{
  "arch": "wavenet",
  "model": "audio frame classifier",
  "dataset": "Morse code for random letters and digits, with fading, noise and interfering tones",
  "train_examples": 26041,
  "noise_aug": 0.002,
  "n_mels": 80,
  "hop_length": 160,
  "input": "log_mel",
  "spec_augment": false,
  "win_length": 512,
  "num_classes": 37,
  "output_stride": 4,
  "norm": "groupnorm",
  "weight_standardization": false,
  "depths": [14],
  "kernel_size": 3,
  "stem": "single",
  "widths": [192],
  "init": "trunc_normal_002",
  "residual_init": "none",
  "optimizer": "normuon",
  "muon_scale": "original",
  "lr": 0.013,
  "momentum": 0.95,
  "nesterov": true,
  "orthogonalizer": "polar_express",
  "adamw_lr_other_params": 0.0021,
  "grad_clip": 5.0,
  "steps": 7300,
  "batch_size": 256,
  "epochs": 71.8,
  "lr_schedule": "cosine",
  "final_lr_fraction": 0,
  "warmup_steps": 360,
  "weight_decay": 0.03,
  "adamw_weight_decay_other_params": 0.01
}
Rows from block 10 of a small audio frame classifier, named by matrix and row number. Rows with one number belong to one channel. Each number is 128 + 24 x the weight over its row's rms, rounded and kept within 0 to 255. All counts start at 0. Numbers have three digits each.
After each channel's rows are labels from the 100 clips, of 14848, where the channel reaches its largest size: "strongest on" is what is common among them; "lies over" is the class under the peak. Only what is clearly more common there than usual is listed. The data: Morse code for random letters and digits, with fading, noise and interfering tones. In brackets: how many of the 100.
# filt: filter width-3 conv (model.blocks.10.filt.weight, 192x192x3, each kernel summed), inputs 0-95
# gate: gate width-3 conv (model.blocks.10.gate.weight, 192x192x3, each kernel summed), inputs 0-95
# out: residual pointwise conv (model.blocks.10.out.weight, 192x192x1, transposed), outputs 0-95

filt.52:119134120172156113145160105160140126174136107157137126166146120162188149160100136138134174133138121133167154119147107128137150105098137145167123136133141125085172140077162149096114121134106117106170128145124127091155125136124115156079147125133096121126159164127124122118126121147149122127
gate.52:122151150121147135147119102133111157152167127130107120162090098109202141090114143173150101146142103148081165120111129123171129134121119063118179128097141112139105106113102129103132121113118143129137064120141127108152138107125115155112141125113124149086111127173116123154139150134133123124
out.52:121149129133140087115116142124097110089112126081102136140137143103126093119102099107133108141129101159132157126130167153130142106130161119101139093129112090091159106145134132119083128168138124089110193108173102106061109102114125114120132090107144148140152122109133138122133146118171101144
strongest on: speed: fast (67); the character "y" (33); reverberation (33)
lies over: the character "y" (26)

filt.121:130154118143101139130134117124140141081131149122130128088163179102096135155142118095155130136160116143136173123122139141109140106090140148108138107123125167151134159125156145128142122126151106077120114125123166158133126142122131160171138121110105143127170140107070129122113137102149147149
gate.121:136119126116115130100096124131135189139125117160109119122094094115154107146143124160113128107119138126091176132124115103135141183168119107127160164092159095147106137133149102111159096165126099117108116160153145112139150148080124133162185095138119171106130127120166141094120142155097114124
out.121:110184085150122125148090094133184116134139113183089138125135149141074112106172117152132133173134134134134110091121143106136093119147143125152141147127139138100116118111132127149119122134158125208106132139128121104114147153126121163110099121111139098150124094157109137112128138168125125106
strongest on: speed: fast (85)
lies over: gap (98)

filt.108:117116122135110090100111121152099117097137131088150154144140103083117111096123123112103068099130125105112111090115108115139119138135098103099093121140099116095132087146099164158135149120173187088105115123106139131125093100169143132117151103091148124098090094146155117135141145129084103126
gate.108:149157110177135176124119137134158122112136098080153134108123136101127163124151103125174100158138128151078169108138124118124157104111130110173100143125181113147137135135082113090105166111165119167107103130122109059109137138108146158118129118115154083130138114096120107148112131112102111112
out.108:086145142123111130130149121115127121145120163131135145106152133104118149174115125133121176138161125111071091149139135121128122179084158124097142108118069120148121123078111109148113150134098082129115174131126091135122102087128129146150152137086163115148142066100161112119155128155071059126
strongest on: speed: slow (88); reverberation (45); the character "3" (33)
lies over: the character "3" (33)

filt.18:140143050097121069155161124153153155151107100128093150162160106150128141145160141120142149149117160117136132145141155140153126120154141126087090165102126115081131156092149157097087112129137085084159111134106121096109133121092126100120153113151107141096158094135135090117108111120121136145
gate.18:075144111149140126158108149102136134088173112098111088135115126175126074140123133134133118121116147145117155103125157156126141129133125129139119117116098128088120122134109098137142107134126205133123150129117121142195101178119126158142151120100162140149138091137154152136137111123150149122
out.18:169122135140085100138165130086151093131108166150102140148094126103131148141143123150125114112078143153130155140152136147084145158125112173137153112170145123088130096104111148157123095093153096141139114127137131118143144077168124126140141113104143130113152154091172134133133138091111151128
strongest on: speed: fast (65); reverberation (63); the character "9" (38)
lies over: the character "9" (32)

filt.152:118146082136141100140145130128079184114142134137094109137146111156138105123083122147119137109110133084183160107143115145132085100142176095134144142093053119069164090130111103132119113117104121132159130121139094123120153163151140124153118159150136092141111086157153120115165122163151114118
gate.152:164129132130158092103117118103106125137107177114073082154143077099145123129142128168140111139171108147116135155187135121157116117118112087163135122154142137102133108093126143105127115107111123139149126102114119195121146129135154086052100165103136090116136091118151181154108130097118107128
out.152:147167123126145101168107167147130107124100126137146147153132134106116126118124130095132113114136086100132139123068099134176145105160096122149124099155147128153132095125177104110145145169127142114105149104096090131119132136122162131137099143161111140130133104079105141092110114106097090106
strongest on: speed: fast (94); the character "o" (29)
lies over: gap (74)

filt.91:136135140111158166154162117125164117095149132120146091131145130122153139160089107155127128097132117137125148107129107155108142115124116133128131097093132095099118114102159113088134113112184139162157106146132144129131087126103110116099116090117100146155140107112128111124133139094078073127
gate.91:131154181161131115128129110082100147133128090105119144084092098124169112142162152139124102154133137110173168139114106124159151122128127125128147114158152090105138165143123134140125151102097184162134148115146079102129113139096166093109147149114117120102157140135159136174139100107108146141
out.91:108157119119127159151138157104192147161128127118141125134166166097160142156139097147144157112167159134126100084115130155121123134129136158119128163097116144121143196097112093111122134131135114125148111089110140108145124204110124152124094123175118111110130137126139207082122147146135085090
strongest on: speed: slow (89); the character "c" (34); reverberation (33)
lies over: the character "c" (27)

filt.150:129106149127069144127147173155122108097118092061166134091127177091130119111098088113153092108165107123168106120118084131128133135162134110125132097103116169120130172133151105135173181081094125140144099161129104085120102172117154163137135138086135092161136108137134080140107130098138154132
gate.150:120105138096127124110177107131152104132119090082121166083120117130111175100136148106127108148128164113138138086101140147134124136134096105081104139174122144156140125099130129126129081088126110099093110146125097125141119144105128080122106112143150183090122102128126131105107136128145164124
out.150:129161124174102151127162117115153134141119126122152138100129132095116123118137122118117120112131108142171133177149092104136150125155091137107113147116117133099095111071131125111139115119124138115127117127128104115127089107100122099138102075102176103075131112123101134090089072088106096128
strongest on: reverberation (45)
lies over: gap (74)

filt.79:154153116105086131140150134145150139095106107134120120163116142138142164150140133123106142131103136138087110144130129120085136109114120105143133125144104102148128123145140135115094112109123165113122118122111200134141213131096126123073114084098130184134146167122151119124117079145177130150
gate.79:099086122165130122095096135105148107129161134113118162107095118105143138112109077122122139114114090147144102090133101140140115125114173145116107118084136138123135166173109151140170148110091141159216138143146115117116165125161150128142136166163151152152121132170162104119130136152099127120
out.79:127151109104098153118126129127126152123062129152142167116134125144146104142135084135101130121130121096118150148102116116096103136121123114138148131104103144115156121083161055098124138091125123162110119112086107135149121123110139120175154169145119110159133128130143119152092111114138080183
strongest on: reverberation (96); speed: slow (75)
lies over: gap (65)

filt.36:121124153094145144101142093100137134108122148113125145177163176126128147170095169140127188132136161147111158116102157127141148175125121172121119120145064122144145164121136125125086120119140129161137132130170128194116123122120145094129103143136120165103173148129162087145114113150083126108
gate.36:115100077125135122124167109071104144169115117111135102096149098131128132119129099119124106137131127123153097140132140132156118171066158096143117080041125133101125122102109068158127113112136169117123158167090096159123128136097119129095166110201112128131126136113148111126156141106098124166
out.36:124128130131125145093139088147173154132138133150139170137135123165108062130094103137155152106123118153083114118114140116096128101118145119128155077140089104166118118145136122146136135138131092106133116146125122155137111176178102158141165170142148141140144160126119143139085132143117144126
strongest on: speed: fast (92)
lies over: gap (93)

filt.41:160144134124113106112081186122157108144136131091116113160132157115173121157145113157130149127151147149123115150143122113156138126120118121128160145120155103129083124098098135118110093084162100130112121173098088081145114150099113076153084128100112138115140118108113141089141126162111131108
gate.41:112166143152170107100181078110081116093148161156116127103120109127108158119129113146130120138109088181123131125127159143119143155125120107130108126065144112094110146097108134164171141104132123125159086109170129103112113147124122128106170146106102127097149138140104080115122090143114114127
out.41:113126118123148128145153174100059116147143153130142145107083128150124155128134126124120149156083153102090110123118138081105152084110120143108114105117155139147115145156154120177142134168148118123177140109109105085127139104177159113145142129114140131146151140118124129139163151133131115112
strongest on: reverberation (48)
lies over: gap (98)

filt.73:146134133164147141151141118116118150149169158097136111171117157140135142163137124106130150094129126130124102121170105115146178109095143125105118110098104122110077112140103090104116105153096144098090114121147165161116144115120121092151135115098145139133115135096156148185105097113075120127
gate.73:150115133097139102115142070122092136142170128078106123122122112119107134156134177152137125111116120103136128149125177171136151159131155129140101116128070134122108121089107106117129082082120160143105144098107133130142113118146127114135146141127155171099157099125122121093109148142151105112
out.73:132087148127103141160081121159148167152132120101154160121130120170106117122129103134114144157108100137100107132127133094130101097147063103123141147130159131139095126107134143100109151152169103132164136176113114140124111088143121096131141147132080153156142163096079200154165153069141136137
strongest on: speed: medium (71); the character "e" (36)
lies over: gap (74); the character "e" (25)

filt.40:136131188095145164151155159085148111123134139178146183101150113098152149129147150103115129118145091126138141124083157145118115101187127074094146126129162158157118095149132171126167129155128106165114132141162132150091105161176101158156163142147122139111142130125165133171144121145119106120
gate.40:117143134185153141136118111050121168125140118090120102096130098131154127125107131118122142163109132142116156115083118121153107135100121121104084163127123112117141126143109136113109172126129140177173156145132154111145157124164174140130175158112129103139119173169169115145140161130151161082
out.40:126144112116146196103139136101115141139128131169135151127110138076097121133121146175128148111118141088065154132103109142146122130148104148172151142099108134155102095106146120131118047114157122132112115134152148121145118136101157137121105116080125135164095100138153148175154106140126130109
strongest on: speed: slow (71); reverberation (34); the character "y" (31)
lies over: the character "y" (26)

filt.142:142108085128130138092125102157136173140104110135104072140118093139136141167123183138114132138140144096112103131147105143105136133132153187122138116114130106143156140107132136119189159082111070139137123103144105123105100150109120136142135117136131113106077186073116117160132162148165078121
gate.142:099114118103137093147132156107176114170119120163141161161162157110124125122140113148158169105099130142095147106116085115161133105125158138129142130107131152111113157113129099140117112163069137108160166130137102110144126182139121089162144099094183132139170103110108120160103131142117115125
out.142:097126120138166144163122134134104145126098097164118146151141111125159114183169180144143100114096132113152148141082114128144131130136148108127139132108096128150167103106120140105109101107179136105120167081148154170139142121135141106083093145141121116103094117128129088152107142115150136113
strongest on: reverberation (87); speed: slow (72)
lies over: gap (90)

filt.128:105112131113106116133116158122176136121128157166095163151151113116132051097146149145142147121116122109113135110107099142105146149144133130093134158132132154125115123128149183137105122118133122136142167138115103116172140155158115129132144115165133148152125087115133149121121187122129123091
gate.128:092151119132106083099127132129121094158115081135096145145119161142110113105125111139092085123133084161130100106139107100145140114119175103087076116076173142126113108139112163148189128103136158124128130076119115133156166115169134128140129152128131164149159089119143125149140149143124160147
out.128:143131142139145122114127094159119117149173147145091206172128134139113164137149122137117166117136173146188170144105127147118163184151137117105133107113092140082100124181140139114117113155156148156163164140126155144125170162101129169139093111150106154131173117114125138122167161148110116139
strongest on: speed: slow (86); reverberation (64)
lies over: gap (96)

filt.123:106141117074142113142106137148132082134121112116134164141103108185110134162104081130145140117112105150160132102149134150170121136097097125157140162110126147122153137164101143151103141107097113092116161148132137133154146124115144126128181184166172099109160199154159106119123183127151141125
gate.123:126129104115072121096152131132102090153103125100134126122126121127139152129161126139142101188159142157091114119124084134123084138120167145120128145137132100092149096123131129118104142115122138124101076086092075110147124149189126118146102132106126087121173103110118097097093154121147148096
out.123:156142116131162117143139146120095117128116097079115145178163138077132102127120152110123116116143149076124070137135100129120121120122129119111109143134119125148125141157117114189125126114109126107118163061117141132110110152150102131175140130148088128077087114124139062119107161088158116105
strongest on: the character "3" (37); the character "y" (29)
lies over: the character "3" (31)

filt.119:100118127139138169135130135115134135146143109130162097112151133094102138118109111102110144115125081161108136139120144141112154158125145092105087131105140166111112114150151091162162133172136155130151160177123113082141190117110172109151128101133123110117147151109164151108130142082157132119
gate.119:151115136079146121169125147106149120107139119130156087149090092135140115148111122110153140150109108150128135171126127131177163111140131132155107098112156175077096126117113113121130154159122124146083106135127120171174139146142127143136131143138142101138141099103145114170089168112148135096
out.119:188166114131094127107136109094137155149136162167154095113123136171149066096146119167136123134111111154144128100177118104100172140109119137135121134124151110083140094126106129123150135135135133103132136149113157155134123122158113114158143149098117139146094155125113136153117112136115131081
strongest on: reverberation (55); the character "1" (36)
lies over: the character "1" (32)

filt.183:168114148150102135120081161097196154138141115167104131121098130113143137152125127142107091137194137123103136132123104111126124110164172141155139096151139124094125084144190141119174124080143129116108116137151050124138118118132144105139158112164087103142142151139115113103161139122105113114
gate.183:097077129129138107120142156116148122163151130119133129105130146098116080107117155137121145128109124082135156144078110126122109128115085138069110161131137142139126146155119104127118109134120129128117119185142133122119141164126128129089162158126179099156145098134162114122140126135063121152
out.183:172100121145129141166129131167106128117074131105097117113131144138129155127136137159111133133132115101154107176179123118135102133140121072096142078116105122144134132137136154115112115109117114121120128114091121145110154168170137104112149124123123105147114133147077054118127116171170146138
strongest on: reverberation (87)
lies over: gap (93)

filt.6:131112133133122102158167142154153149127096142121118128096127100102142093141121130112131113126108125072105151130135106105130141139128127101116133131169128104133134135125104112096160141081089172115057141103141126143142110125103092098142112103100126135126139137146147127145176153122144105081
gate.6:145135127148086171131112131116159111136163115120172162127065103111115116119110141150114126114139157134139127105142147151157159118119132139096113126156139173097103119175092131139148089126102107118115138093103142104117116112109124101164138136124136113080116104103177137148130186159159152118
out.6:116140160119136127142108155107118101113115083117135118133144129164157087128118084133135114113104135118146122125106158117113138144096106092153103101123123132162080133150160132106194127120141068140144079149082144150082127149158126144153106118105140121153110161101129091133176085121116079143
strongest on: speed: slow (71); the character "2" (34)
lies over: the character "2" (30)

filt.9:131128205142122123134131115086119121115131117091138135085110109133103154108109118138153137163174128126143114091143133102136100062123150114119115104124125144102147110144100103085072131136116105109133127123115125113128159117140175089138111092148086094132097133134137138168138132118114147124
gate.9:094083133118135102115090130095129142135164133122080141112111112147114056108154180154115152123134101111144110155182079115172130145098116118123128161121151157134132158133121119191140135133146142129103168160117133151161168101126137122138145146132106103115138118077155128147105135137090132108
out.9:105143132165123152116158134159120163109116111110116139142142147114142132122160122112107176154139129115141109112102106114127122146097112150133123129136134080178095151101157205119206135152117147073135135106130117175141125140161139098135151129109123162132143131110114168132164144147113154099
strongest on: speed: medium (65)
lies over: gap (96)

filt.62:130160116135116137095117118121079161115103093126166112117149131109125119133125125148083155146098127122096119102149165130091127135163185112147128124135121146124088099104112147164110157121146133116149135133117162119119156153141095118160126143118104136093154165117122094141136132116141107117
gate.62:146100080122135082150136160104164134104136118127139149126105121104102147112137110147165108145115115141175149159105153129150147192122113135112136117139182098123122152134106124115153120139168135102148142139156134084099152143124170160139154114176142076102144093150139088164148198124123120099
out.62:148097135141150122116107105120137163121129077159072122088171145120106126148096158125096108142084132133124129123111121132136140184122130100112090126147125186164133104131132100187098141143122158160148105101141099120128133155135130094160121131151149119131149129094151146121130117128105127178
strongest on: speed: slow (99); reverberation (47); the character "w" (31)
lies over: the character "w" (27)

filt.122:111098148119169146176156139141119105108172124170083114145138161135126066158125126143115172160112114103144146113108113105168099109152148141170132150131112136117163130166169131122139166137125081196133120112162089169128144147146124118159108114164142073144080120119164118140168140141123098111
gate.122:062122109140098095158126114133140104114121090111138109092136163098099096147092116126132144116086125112137129115109135068154136164130116121118125164096167101155134162138135124138170162157168144110181146173160131167127132142176108139118138169118126097117118114097200113141120150121131143078
out.122:138104126147159132092141120095115128174154095120136181151126138137125095141085116116152126115150116165161160126141105102119138132140105095108112113103121124135124174108134155139149161150173102123143156128129155140111150155114143121092098112158093154113107133095167096188097116138115117122
strongest on: reverberation (87); speed: fast (61)
lies over: gap (75)

filt.10:098082151098129106091110100138122135139129126134147157129130100101128097120100151155129119098085128082133123127125144160164134153090142122069080128113120111086171111121154102107118104118114118132131147112141125133112082128144121070086151138130086156104137130087140137169129153129133090119
gate.10:082122133100078139153142092137119117113125109104101172101056109144062113131128091123120117135065125099127118117119120111106122111124105099141080138139167107156147122181167103121136147107106135145129113099185121161149112141141118159152178079156178114117155161160143107132134128144153150129
out.10:140131134161126095121151128128139130155131140130160130142117135147111134138162150106107133100121166163107130126108108123162117134123119150170170111117148143186114131107179147127145143135125124143120136134133184108118123139156125138163129121117134144112134139114117190180107109161177148118
strongest on: speed: slow (82)
lies over: gap (69)

filt.82:151120101155105103151153093113168101102130145160146142098110135133110118108123149175109153136111081141129111131117107101129125118128134104102142063130100085138136097110146094132166097129148154153190136134132129159146144142190119116108151117180112155152112126141110161136189188125169122167
gate.82:144132122108117152148108125098117156118116115108100150112171151082121099126112157120117079128099133119134169166098123106149116130112137127097124154131171121129094113106136160135112143101150144094138121107094131118117177135129136148106161134123163099115137178148121102121132136140186160139
out.82:138178098119148119191118117127113117147118081121124136163093144123097160114175137202128158104157200128171144101137157146150145148157134103104118095141082143100147120147160149162146134087141094145065151108129150150115114142141191118105105107146110124128120135126171121108124113119151102123
strongest on: speed: slow (80); reverberation (33); the character "1" (31)
lies over: the character "1" (30)

filt.56:156117101122176137142104172121145095136122183129145154164122128136188177143132166123179170144154175141131177131125133126147124116140119111117141132148113118103097116122097122114173128139106114152110163107142144103117119101202144133116145127102124127103170120136101134085164103137122130158
gate.56:179121146129098125144074083093191108128136140155130129088135096110150094169164095147132099152126079134166095137141118065172142178103145136131134124097147089114123127105084082128150094113070148110125134135108169076142139132127102112119147135122124127172191156119128135133117093120144096122
out.56:143143068115107115107137116092118102101128144111102154127076141150099110103096123087162139135170165104112125127099089109119113100136168164133108145119124128130137151104132105104129124119125159176098107157097119114046167117133097111169065125120123099158137146130128086167153121169135138113
strongest on: the character "g" (30)
lies over: the character "g" (25)